A small audio captioner, trained from scratch.
Model: log mel input, encoder norm layernorm, encoder layers 10, decoder width 256, decoder activation gelu.
Training: muon at rate 0.032, 15100 steps, batches of 128.
Data: trained on synthetic speech, music and everyday sounds put through simulated rooms and audio effects, 39062 training examples.
Rows from block 5 of the audio encoder of a small audio captioner, named by matrix and row number. Rows with one number belong to one neuron. Each number is 500 + 40 x the weight over its row's rms, rounded and kept within 0 to 999. All counts start at 0. Numbers have three digits each.
After each neuron's rows are labels from the 100 clips, of 14976, where the neuron reaches its largest size: "top examples" is what is common among them; "peak in band" is the frequency band that holds the peak. Only what is clearly more common there than usual is listed. The data: synthetic speech, music and everyday sounds put through simulated rooms and audio effects.
# u: gMLP up (value half) (encoder.blocks.5.mixer.u.weight, 160x128), inputs 43-85
# v: gMLP up (gate half) (encoder.blocks.5.mixer.v.weight, 160x128), inputs 43-85
# out: gMLP down (encoder.blocks.5.mixer.out.weight, 128x160, transposed), outputs 43-85

u.121:536535459515544521482557599554517516485505515490568509508496528520483510443506488525485491443465490504493519510537449550474518448
v.121:455499552471582503533510490461476497462471493501512480553445491526541466465570583488505510509518543433485490577537540533452505429
out.121:461463517433497463480468487509497428531542499455525518475522511476526490487445511498542505575456510510493446497472463580528495566
top examples: speech; bit reduction
peak in band: 2000 to 4000 Hz

u.68:501542539440538487552525491488495517458510522548464513594569490496487511474544590500474497543436469546503454565508497503565527540
v.68:614527493469509481453412477495515512508511488539529458476527543517579454557503491542508504445438496520505513558539521557490508561
out.68:505515562505464411512560526442430433484586563524442452538494507497515536474494463501511519456529525472494519533522468540431564550
top examples: long reverberation; speech
peak in band: 250 to 500 Hz; 0 to 250 Hz

u.44:536505522483475493562469524501545479516541456437512549503478542526455481519488551501450463480497516522485444494492519503534537440
v.44:584600446493482488542495529557467497538508479496543489444533422481434554516505420512495479467484459463523467549577521474492564486
out.44:488491453529524522503490506476505544567465530454540512462487481498513535528555461539463414474520493523509491436553451514464495578
top examples: dry; reversed; echo
peak in band: 4000 to 8000 Hz

u.123:449533599493532498434507447500494579418438453509465525487527537545526437486548474467573494557445482492513493530485529478497469515
v.123:497457479497522447486466501440480424461455538529590508412527480488513450475501495541546479461489498528517469491490508482433490481
out.123:457473482487468568449520551455496503550470528563509532493514499493560511475403490511581575507555568527523517425456502508467563469
top examples: number of effects: 0
peak in band: 0 to 250 Hz

u.54:472461560553544523444511486524452523529482469510473425520554506465567545481536482510471551580482455462504536528464548454545482438
v.54:472523485542441542514462442539542452523501457477541494499531559482560450498506508539494418506475498405435455446416496516530491429
out.54:551435493512572466579476489568510516587460467491506528555439474544463603474509546512466506483501464516514460491442440536444488457
top examples: drums; reverberation time: 0.15 to 0.3 s
peak in band: 4000 to 8000 Hz

u.122:527484561487512516430527461494494556456516520523554440467525567475503486458574463506402528517547459528484524502602489546499523453
v.122:436509495489441547486459518502517519545525457500478569484492479471490448571481455522549432490463499433486582533504505505461502438
out.122:461557584525439451429502501508501525480513511477582474489470474509550488466486423417436513503533474511536454440537507452550500509
top examples: telephone band; drums
peak in band: 0 to 250 Hz

u.59:497465412552530434472505553435550475505445458483509483481455454415483496492563436526508427609458473486526464460568504510493561514
v.59:474527578448439547504531411538531502467540544520482486448502520468467494512454545499419584521516520524535481484442543526505510555
out.59:542468479503493551470528443472537458544527548487480498472548456499558509476529505424529503533542496489426488461536484471481460471
top examples: long reverberation; reverberation time: 0.6 to 1.2 s
peak in band: 4000 to 8000 Hz

u.87:551401459446558484549549493521536526510512425457436497493497507485522451442453536523564433506527556520514550522439483488502531491
v.87:541504500518573529417469563455558493509492412532431462536515481475520516498454448556471484549480493517491417555539493493508516502
out.87:458513445522569455431506532491490389465489460461493468524424520448509498455486497523519478512466502536513534565507507509502511470
top examples: far; drums
peak in band: 4000 to 8000 Hz

u.144:517515500553534577500485471422549458552438475501456508442472435486493494528515501478457535476512558469595482536568495471432488478
v.144:515465460548482568515454505505515500529478466509486399449498409545529499446491536498480470402519563483492517530490439414485411430
out.144:480552546468523423545473477436449448491448453444536525457493487493562489438476488505419457505466522522489517556518565458468532507
top examples: echo
peak in band: 0 to 250 Hz

u.84:498530495519526538493432475490544479520504547484529504529519500511436456500504485439497452473470536433473538517575481443504481551
v.84:515487516506467495492452506509481541505477552472459454518524486556526503513555500472471516432485473482518516499537527459499422463
out.84:494520583488545420511509477527515485539454462467554482507507505476524449557496485496482530532505508532512425500472495504549555546
top examples: tremolo; reversed
peak in band: 0 to 250 Hz

u.107:456482514451492435556494512486576472548484442517548484556548524517547512545576452590550476479517518494488432470439501512510484469
v.107:468423568486477493498478517526491503548554496487429505532461523465543443460523499491525489499516505455458537532527549587468495492
out.107:530513593552486542528482560463511536503456550432445446570503491555499461433521538454474517541499485472469495457523560462519518500
top examples: speech
peak in band: 4000 to 8000 Hz

u.35:451543472548492531495525443438506528536543516498544487474512587388531535543504456542556474500495498577484544511510469525502481491
v.35:515486498502496444466493466473543491531540507439505519490520542416550512539526475488508487495450445517505557495497428515476448495
out.35:497484499485458458595428481513503534434519492496422503454522540546498474504474551503438538586484485570467575535565531537527486492
top examples: ring modulation
peak in band: 0 to 250 Hz

u.94:513504463432448518497491472510592477516481511503534507583421550481487509534529459466466473494466461495505569546436525528508484504
v.94:455443483491502535498505510518471551545506471474614483501506496550529501499501485455483514528538441504553513567539497561504418537
out.94:465406489483568447478480555457503504527526464459476508509538470552503529515543458475489508516521504458566512540511507492443518419
top examples: ring modulation
peak in band: 0 to 250 Hz

u.133:501458596425510532492512488519522461479537507494417561587557432565493509501462524487495520439455531506490539437534462496494464506
v.133:517457554434490486506579502459546517470514536502518501478498581480443538579524474515490501492538510476448564465506494461548479538
out.133:555503439545494464598576457526503474386513495493490546498485536422536458471543481466541550476524517553425481470458536517555460498
top examples: drums; dry
peak in band: 0 to 250 Hz

u.47:524541526544527496539557517479485520466541575524529470493472541491506462530492477516480545540472459463546409580530496513543479478
v.47:454487509557491444515537497505517501450481576485543509519469539477481465522493568531508414502464484496563493531480487524513515564
out.47:559547519505527474543430509502512530477434537450473542586406525516511463527527585410491440494598482483545485526487541477544544522
top examples: ring modulation
peak in band: 4000 to 8000 Hz; 0 to 250 Hz

u.57:497535536524585529483538470456499437515475528507446584510475490487483521422532505536577454555461488488509498482537502566494496468
v.57:481468500502517499457477490517474568525477518451541440481476437510522515460474510498538538521505570567483487523529511477481445494
out.57:495519566516478417518493567551554539469541544505500489529477543523497454480443536453524501565528532473516525518572446456473446501
top examples: wah; number of effects: 3 or more; dropouts
peak in band: 250 to 500 Hz

u.106:544522500482532508419497499448584439510480447547534522469502527479531541453532512512483454423542520481456467379490527500546529534
v.106:462518503480531524490530409495470481472499450530589485508515509461495495469511463561455453492456474569565469391561454501455516505
out.106:533439510506411442504525532460478480511448498553506587440501542519510450471467470516533513495521607405522521486506479512533555493
top examples: distance: near; drums; tremolo
peak in band: 4000 to 8000 Hz

u.132:554566548508513513496370497591577491512546425502517481449480561435587518441524493472497517545489490560489513575517484516515535424
v.132:434548464491542480437535563570510481511550427525492510507490520499436503512458442454504459436445498500515550494522519503492549462
out.132:511506459479517524451602483449506552556472486527519566525519478473442472537556532448506413529570427540592485462440533521537564532
top examples: everyday sound
peak in band: 0 to 250 Hz

u.6:474480452434563508482465495509427449460522496498550486530509462447564501561531513518465438421537547489547496511507529555520468449
v.6:475482486513437503460443455491499545485446545511553491420492566486508493425541502426472549477579455527569475481481502524440492535
out.6:514496443473510534509403533511510533523505457527506511571497470598460480464498512506519499485482491537537550528537483456504597547
top examples: long reverberation; speech; reverberation time: 1.2 to 2.4 s
peak in band: 4000 to 8000 Hz

u.143:517477432488527479602501520528551507528463464494524461557485466615555490405463501462522486490538481468429493407580553493546483512
v.143:454567465544511482464488585569502492554468525503523438519396519458438488500526494498419530539480500494504482515534540513457507449
out.143:535459472496517519445542512462505487472481502482436471508505534519502497514508436449502462448503491449479480518521551523494500466
top examples: telephone band; reverberation time: 1.2 to 2.4 s
peak in band: 0 to 250 Hz

u.101:484504557429461481486450518575477521580511518489490509453468551502502525428539501532448504516512533571498474517578521488489469516
v.101:562496560467449477553455505438518450494513554452542511512449468462479475508503517433401514532468529485526504444480514472480463534
out.101:507453526520429590517494495535528491399494482527437484436437474513568485492555489558492540505444494527458454460504577543434502508
top examples: distance: near; telephone band
peak in band: 0 to 250 Hz

u.80:457506465546568553476476540549515483496520562475495492557454518563539486567538550558495509411518486495448463486522534521512576516
v.80:503513535538499439517547502420549557483483492494495492425522489494441486534512524478447587493456510534493502529545500507494548456
out.80:511499537456580437571464558485471555478453498472500511555521416546478463525471455498501546441478475473451451489545458445469524559
top examples: speech; reverberation time: 1.2 to 2.4 s; distortion
peak in band: 2000 to 4000 Hz

u.146:516439491575555453555494544418509512503623473489593483527463490470480531509469503503470530540496533472521474565518510493494496528
v.146:544570531571498512500451557462477489432519484445528542441493506489458525557513549494560508509445503532489476452430515448467501507
out.146:494550518509435541508511488486483493503490512509532499520518528487472530523535480453504476553458486578443475485455539436440488421
top examples: reverberation time: 1.2 to 2.4 s
peak in band: 0 to 250 Hz

u.124:562555533460509444445511491485573510481539484491440518531516513499535451530562557453480507510478459537488487466548497553425448521
v.124:486531489529476505588642515553510568514457477466518510479470465556490513411508450486467510581463492501484551515551494425538455504
out.124:524487528551520499559496460461524515500463476503567451455488551514524462447556541481515509481526485530475550464538462492423484385
top examples: speech; bit reduction
peak in band: 4000 to 8000 Hz

u.28:555490502468450442542581511480432481523449527517482451521493504461570552437479514509515535525458502467519566565521487517498535500
v.28:516505425511448536421527482521544458447536519581499540507565573458468522489440434517439493528557546456515531454508582483448486509
out.28:522475520489476496420462456437532553420498501509422456527581581499497485527562559592518437432506533531467521483452553514543453552
top examples: chorus
peak in band: 0 to 250 Hz

u.109:527419470481515450539532555510449457518560483478524511511478529563449427449493395524391538449549451544457562530540456522542495467
v.109:510551524558493460519479541497502513497524428582437533455519449426521531500480506490442470400510506533439545570482516567505521546
out.109:505481450513581489491499474541512524558524522493489534414547504504470508541455456452534490518445458515490545471508533574527453502
top examples: drums; reversed
peak in band: 0 to 250 Hz

u.110:463526536536529609567442474458469467550434531483471492445443511570526531477548468495486473468511509473534515494530486521446439530
v.110:438553482554520504510564389597485519584522466475467365510475524558491551535506479482477475439450533500472494498502498568510532494
out.110:419539500438475584506485469553499486518536529539508572502438476421480482512435466501553466525514508498516470468547503464458526512
top examples: drums; telephone band
peak in band: 4000 to 8000 Hz

u.41:570516484559530499437531506405522489511532466478481504474577496523422490504521480511488532481497528531510485496478478497461577462
v.41:552500542508484533477473478444554490505557586486473485514475524499520476495475457466448422498479562527470532519527564539517494428
out.41:540508542527557546528506556578521485420491466526484485480451497535557501488417558432519478556446566515504458414514479445491514479
top examples: dropouts
peak in band: 0 to 250 Hz

u.5:557506522488473533450478464543503462513497530397573553493481485496458508477539528459518469535473443558472506429471517413513440514
v.5:563403472487532539496513535493449445480569495501487469490569574501476625507467510451514518433586443519557558520557520495482528445
out.5:496553496518520534472491501511512533558512553516532496422378524464478509478566459467459531462490522501481468474536479515480468480
top examples: short reverberation; drums; reverberation time: 0.15 to 0.3 s
peak in band: 0 to 250 Hz

u.149:544449503495516471487425533550474462531508497505512535512536617492455455519466565506460601480465497483469519475486559511528460467
v.149:459479539513486450485504421537494458566463549528494478501539544428510545438538570518389437518535535466505548508539487454540477504
out.149:559428499500527516449498524522470477512511469540518553460487497427523532430443471463520527426479472497514546489477582537544502480
top examples: band; telephone band
peak in band: 250 to 500 Hz

u.156:489547488504499577444446525491482533492481539496477528431482602459506462473609439545497474432457502525500508458504469485478569493
v.156:415541487523455483587489407530513488539488459520550569480533465427451456532513413443471476481512504488505484483522461529529464515
out.156:508563518482481468450571562477456495520487448454539527444497567489452508493454593500502518526571459460518525484545489453505506498
top examples: distance: near
peak in band: 4000 to 8000 Hz

u.18:476477558523526451542528524469523462424479502467526541518554478475514504559496416499529524545440478492544512509525498509526542503
v.18:517433501543493425510549537421523504529479523495540478487534527536465527479578481463509470558521470499558553542430524457517553463
out.18:458529439487466461517502523521481503497477514444519514522438525563569455494534505490534370534473526520486490465482527522533513499
top examples: ring modulation; source: band
peak in band: 0 to 250 Hz

u.2:473484453468538498428568500506534461482511435424524484516527467502526497524460488468497508547462545495497472561542486562562571585
v.2:566510525501522509458481525472448492475499548532493452375453508480436520509486569514531486473489498506431533536437473461494484527
out.2:528454481476531472460524505469455568551502524530555490545469539477506527532518508444525505506446533468459483478567513477491556498
top examples: dropouts
peak in band: 0 to 250 Hz; 250 to 500 Hz

u.120:531527433506543497451538521510538560433540521523469538529477529480521486462438489511527506438502515524446485489501473490453498459
v.120:482486482510423414518436516530484459455480487501485498547495541453501520546469467557475521495401540532533525496421550489504541493
out.120:571488547460529496557469504500511475518497420508448526561590437505489471537397515482492518516524496481490524524438575483512500582
top examples: reversed
peak in band: 2000 to 4000 Hz

u.56:521556548503461500555457514507478517429498455479443460447506540487546557457539458538595489415480488513442517567513404442461501493
v.56:503504505537516600514481504495475546455521505537488496472405518475400542477502518597538458479478497454457485576450491613483464506
out.56:469535508471507481452526496549498395497401436482492433474477490519505504542549506458410528505484487487462488498475549610565431562
top examples: band
peak in band: 0 to 250 Hz

u.119:470547437501493420502475534504544524495419490448421465470534566465511526483520532561529475498499520513535514441497523434441513500
v.119:504552501424507484459562558452455527445462528535540474424476494509558381496520572546526428492513559470549546463459450500429524489
out.119:446514456457475528524565427398452454452508535563550542504510464457482539555518469499496486475560580558504492413558497603501496447
top examples: band
peak in band: 0 to 250 Hz

u.151:475500596521486548545513539477454523570576482503408511485500457450477479473548498522500552482503442456473541477539501514423517494
v.151:515493577491512501489547485585438524484544464521524457516458587498498511487471460449450499515598481502461489424466443479495575569
out.151:489482516459451507491521497515464511458548553466545538498501545459502494559481470463437492536472613513508519500478487518422446484
top examples: everyday sound
peak in band: 0 to 250 Hz

u.29:496517539499494510563467505500497477511472491428516497490484524485497559534511477497439526455498447451477542499520513511572463471
v.29:459495496532469535503566479501589500517548458574534477573549446494502493464464540450428473474476547471521452435511470485488494511
out.29:474506425549580548535533528467470550431447515460461462430550510511530536483501533515518496465455549555440503534541490440488469400
top examples: distance: far; speech; wah
peak in band: 4000 to 8000 Hz

u.52:490476437454500577458459540488555479514560441527588503486528467584494526482456505500480471491462546525572507546497504517485534584
v.52:535597458493468509478458511557473476505439543521476501524509550526581516504511504447529573519440526483529467575458495517518531503
out.52:518536521550507495461469506498440551595453455526477406474424502462531401557520490467561507474448488471508453444509500482488550592
top examples: reversed
peak in band: 250 to 500 Hz

u.42:445505588483510431509529456528524478583451490464479474485505514465601477541467496492555434531512514512510496559569500480566438507
v.42:474454452472430487518519468554584488518426460512510505488485525560516525539500508490503503522433562535510469496463492446568565513
out.42:511572569526538577474547507464515436480453547576499469477441463467469505520533541480423586425479507487564517434447538582455527517
top examples: distortion; speech
peak in band: 0 to 250 Hz

u.141:554483538514472466460598484458501578484561499473501541482511499513505409421524460446534479437492474524477494461534454524527591538
v.141:523475506395479501508516511485517515538467525461534569573546572538527431469463530435458497577505533518499441500493508484470536474
out.141:524452542476477557475472497557543488407506520404478520479441471520528479496618545469510541498461477512498478539495530447534455501
top examples: distortion
peak in band: 0 to 250 Hz; 250 to 500 Hz

u.86:556587544477524422493528519545488485454508517510511572436487431531543585504543472422487518560514490523476492493463493469505491462
v.86:453551488504493525469530562491520530540497452516566503509518565464491487558483518456464439500518467516523482500480500506525530545
out.86:488493488555471526447462515484458466491564520531473464474496469508442555597494440509488496504604517519524467500477559480497462460
top examples: long reverberation; far; reverberation time: 1.2 to 2.4 s
peak in band: 4000 to 8000 Hz

u.125:457424539548490531548531474593506471404491562524493507502529483506543477503588551433487480489481474539470529499482519572498502518
v.125:448464471427484510462485537512555479509533495555454421466498539479494555456471388533562511504516484430468465558520565512496503456
out.125:484456469511562475468522508461503458450488565606473517463460503514464568554538483494493560497481513456423518569495458523501454632
top examples: drums
peak in band: 250 to 500 Hz

u.128:542505521531551435569553460441564530539519550517417531507518523459490461511511523467542495496512524493444539472415549541477488523
v.128:391515550491506463508433545505513586547455488511481485509496495448533508517523484557583459542519482564496528462458548578418493471
out.128:455525604574501552454453426558459464450493515479599531536565515449478528402466516507472488501487539524457481526500498507513465520
top examples: wah; dry
peak in band: 2000 to 4000 Hz

u.92:561469533499479510521488430465464526469495509639463490540534551437470534443483457523529499504539551449508565455576476428496527541
v.92:407500611513514496392483458495464485562536490521430481540545460489538517442456569546475586555456429458562452481525499492478501530
out.92:484480487447501492485517504512534428480531544571486556458477509545589498521458444506556459489482552485535554494555488469515562534
top examples: long reverberation; distance: near; reverberation time: 1.2 to 2.4 s
peak in band: 4000 to 8000 Hz

u.69:540485497480484482510485579550508515464490439503523507541482457461504500504467502566468496471501477481535564511523501510495492482
v.69:511467503528460476507507544492574496542523538476477530520553536473531554535446532418514578527506516448504521521541499551450449485
out.69:461464441486572444520475534518550508496542535526447577486552546476541502544499508552452450486510482476556515526519490444536552490
top examples: band
peak in band: 0 to 250 Hz

u.60:522485511517486524478506516526517550476469489482529441537547427500514588556473536502536493483497512493529444482494555500548499463
v.60:494520524442443485469515531526491513485504542446461447489583436524480555557428494532558485550483501514493545410544445497497445459
out.60:482489517497483408434548531494488443514516469535484544557490589498507478476482474450536494513486510432491482449453465498594471529
top examples: wah; band
peak in band: 250 to 500 Hz

u.126:522446442511511499563453556490472541434481536506538476414440536528524434549450558469497497464430513535507467492488534515468524486
v.126:518550516526493501458448498489548496496521461506460518450561471491505399499523576502490529495450445517504486515531544493442572504
out.126:464473456539544516503520542493527539426485447484541503600517452534522468471475471498449516481489474479475526535490483508503507529
top examples: dropouts; band
peak in band: 0 to 250 Hz

u.0:441528466518463468475426559546572444412519491443538487517534504497509490550491459450462510517532430475446534479594453543532505503
v.0:445515470497444481457501579522498537485457518561422473499430528541479536496445505494512506464453512489502478500519499475455538449
out.0:528511545473454481430507408508449533483495538463526507425527485504515524453516556514489479478515496545540416532570533532456474476
top examples: source: band; bit reduction
peak in band: 250 to 500 Hz

u.37:489552517411529553437430388494490548532492482500492510524396515527500534485451457446472460511456591463502513483550471517524509451
v.37:493467484566537566543474526515494538561516565515521512526475470488523426541494505513505537484561523521554394466483456451583428525
out.37:540511468485441542538490513524489443555462514508550503494553512529503479495491571586557553491485488508544486449535536492471464538
top examples: telephone band
peak in band: 0 to 250 Hz

u.158:606567502502485523503474501516469524393498461539491623540499580509526499520525522481525459525509515496504585439465529483444517509
v.158:534600432456457471512536502497503493445475469496483569472538578458479521539496553483496556432441504576489502501488445460528483449
out.158:565531482490517539498461395500539483513526448513458528447442466505400479508551488549486531397554483459542506546482490493515551532
top examples: drums; dry
peak in band: 0 to 250 Hz

u.152:533571530452543430490486483484457468536513581439526492542492519495567485505555524516500476498569490496554449601510536520534552473
v.152:441451443482575506521583495451475482550516390493537528576511468474483553517571506545499549545492498553539394540539541538507451422
out.152:533417484499529523443512469558535511552470492446465538473498424464560516541530503504487509491514457494519471540447505480508506484
top examples: drums
peak in band: 4000 to 8000 Hz

u.155:510465489492413491448497545502429538498561542465489459516511561471522541462460553512546522477540490486529556460493501464425499493
v.155:442524532454565509496438471508495510535482521465473481541560441462485481520495534416458510461481541517450450529487487550521456494
out.155:527530539497477487539480530474484522563592424525527472544522536503598480489507589497506510494464474531476532447541585521515492462
top examples: short reverberation; reverberation time: 0.15 to 0.3 s
peak in band: 4000 to 8000 Hz

u.104:590511536515543533520533527477557534508517516460522460422501538469471556494509517439488467524500533514469516456554465435494420475
v.104:537438555523463487490512495450513535531531531387505566450499527518494470603558428548469489523449509547475493504455558577528511491
out.104:515520557467481482478510496498466563524508508480486542457443537507525520408517474424520523540589433508529543418413507465500444569
top examples: ring modulation
peak in band: 0 to 250 Hz

u.93:494501462454542469477537463497543486514435515534455428481551490482499504533468439542526465491464573464535499541494504490476511506
v.93:451495489527577578454570602538446491441548533481480486526499489494551517465479534485451474424522485446503473498531455449493556490
out.93:482438508510501480494513560463504517539500455507569546545574539523434511427501499489503517514506491463513453476495455469466464480
top examples: bit reduction; number of effects: 3 or more
peak in band: 4000 to 8000 Hz

u.115:502508430458489466476528490490527502485505490537587449557531525540491498386393447577454514478492508464565489469485533432568494487
v.115:456504481444492502557505489551438483506541527470498462445389441519520490557538517526486520433545507505533493436516448512545457490
out.115:545531559538523587501529497484513520509492489512454420417474531502504521444504504447555443481491478558494423493495535451554583513
top examples: telephone band; band
peak in band: 0 to 250 Hz

u.79:426469572525535509462547495525505487560436479513497518522570542437424502517507536461558437491472443525497568507483477491451459521
v.79:469573498425550529506455519467526506528461426473527459497494545457455561490519497501506491525395514414452492474465477522444520498
out.79:446503532539584481457520509503492412539486526451533457467498599516510450436487499492469579502467498502499526521493507539516522432
top examples: far; drums
peak in band: 4000 to 8000 Hz

u.147:549445476528502470408507552477427477455485515518522542458589483546499440513527549484551510460528481508497523585454602458487459512
v.147:510542562458509514502509501455528473524488512480478479565477559484416577479496508528435513521557500451488426482507509444518539529
out.147:569550480488579481527493510543426490509505531438473452520498499562435505473550458510478563460491483512554482491441523535471506564
top examples: far
peak in band: 4000 to 8000 Hz

u.137:456537537490490567448392484586558536511468488526515500447485479518469471431504545522518492419485487427562484549539472477472481467
v.137:521535473422570494469552472530484498468483501574475553588564515487474532449490458575466471506549499539500517556516477451420509484
out.137:466503491456480473560409571498445513429518480592500473533502486501502447444525573486560454514523451559593509498438452515486571458
top examples: telephone band; drums
peak in band: 0 to 250 Hz

u.102:420486505516525438445478493416511491490538484546536490481547512462547491438490447459508521509477499464533540456551509530500533505
v.102:533432471533538450477576548475455477482583597357525492443479456501473530453544525486453431470509479490418536543555471514497488496
out.102:472513502527420468470530544484558475547554491517558525489496536498497548447464477535591533472514468507492560523553510502473521508
top examples: bit reduction; dropouts
peak in band: 4000 to 8000 Hz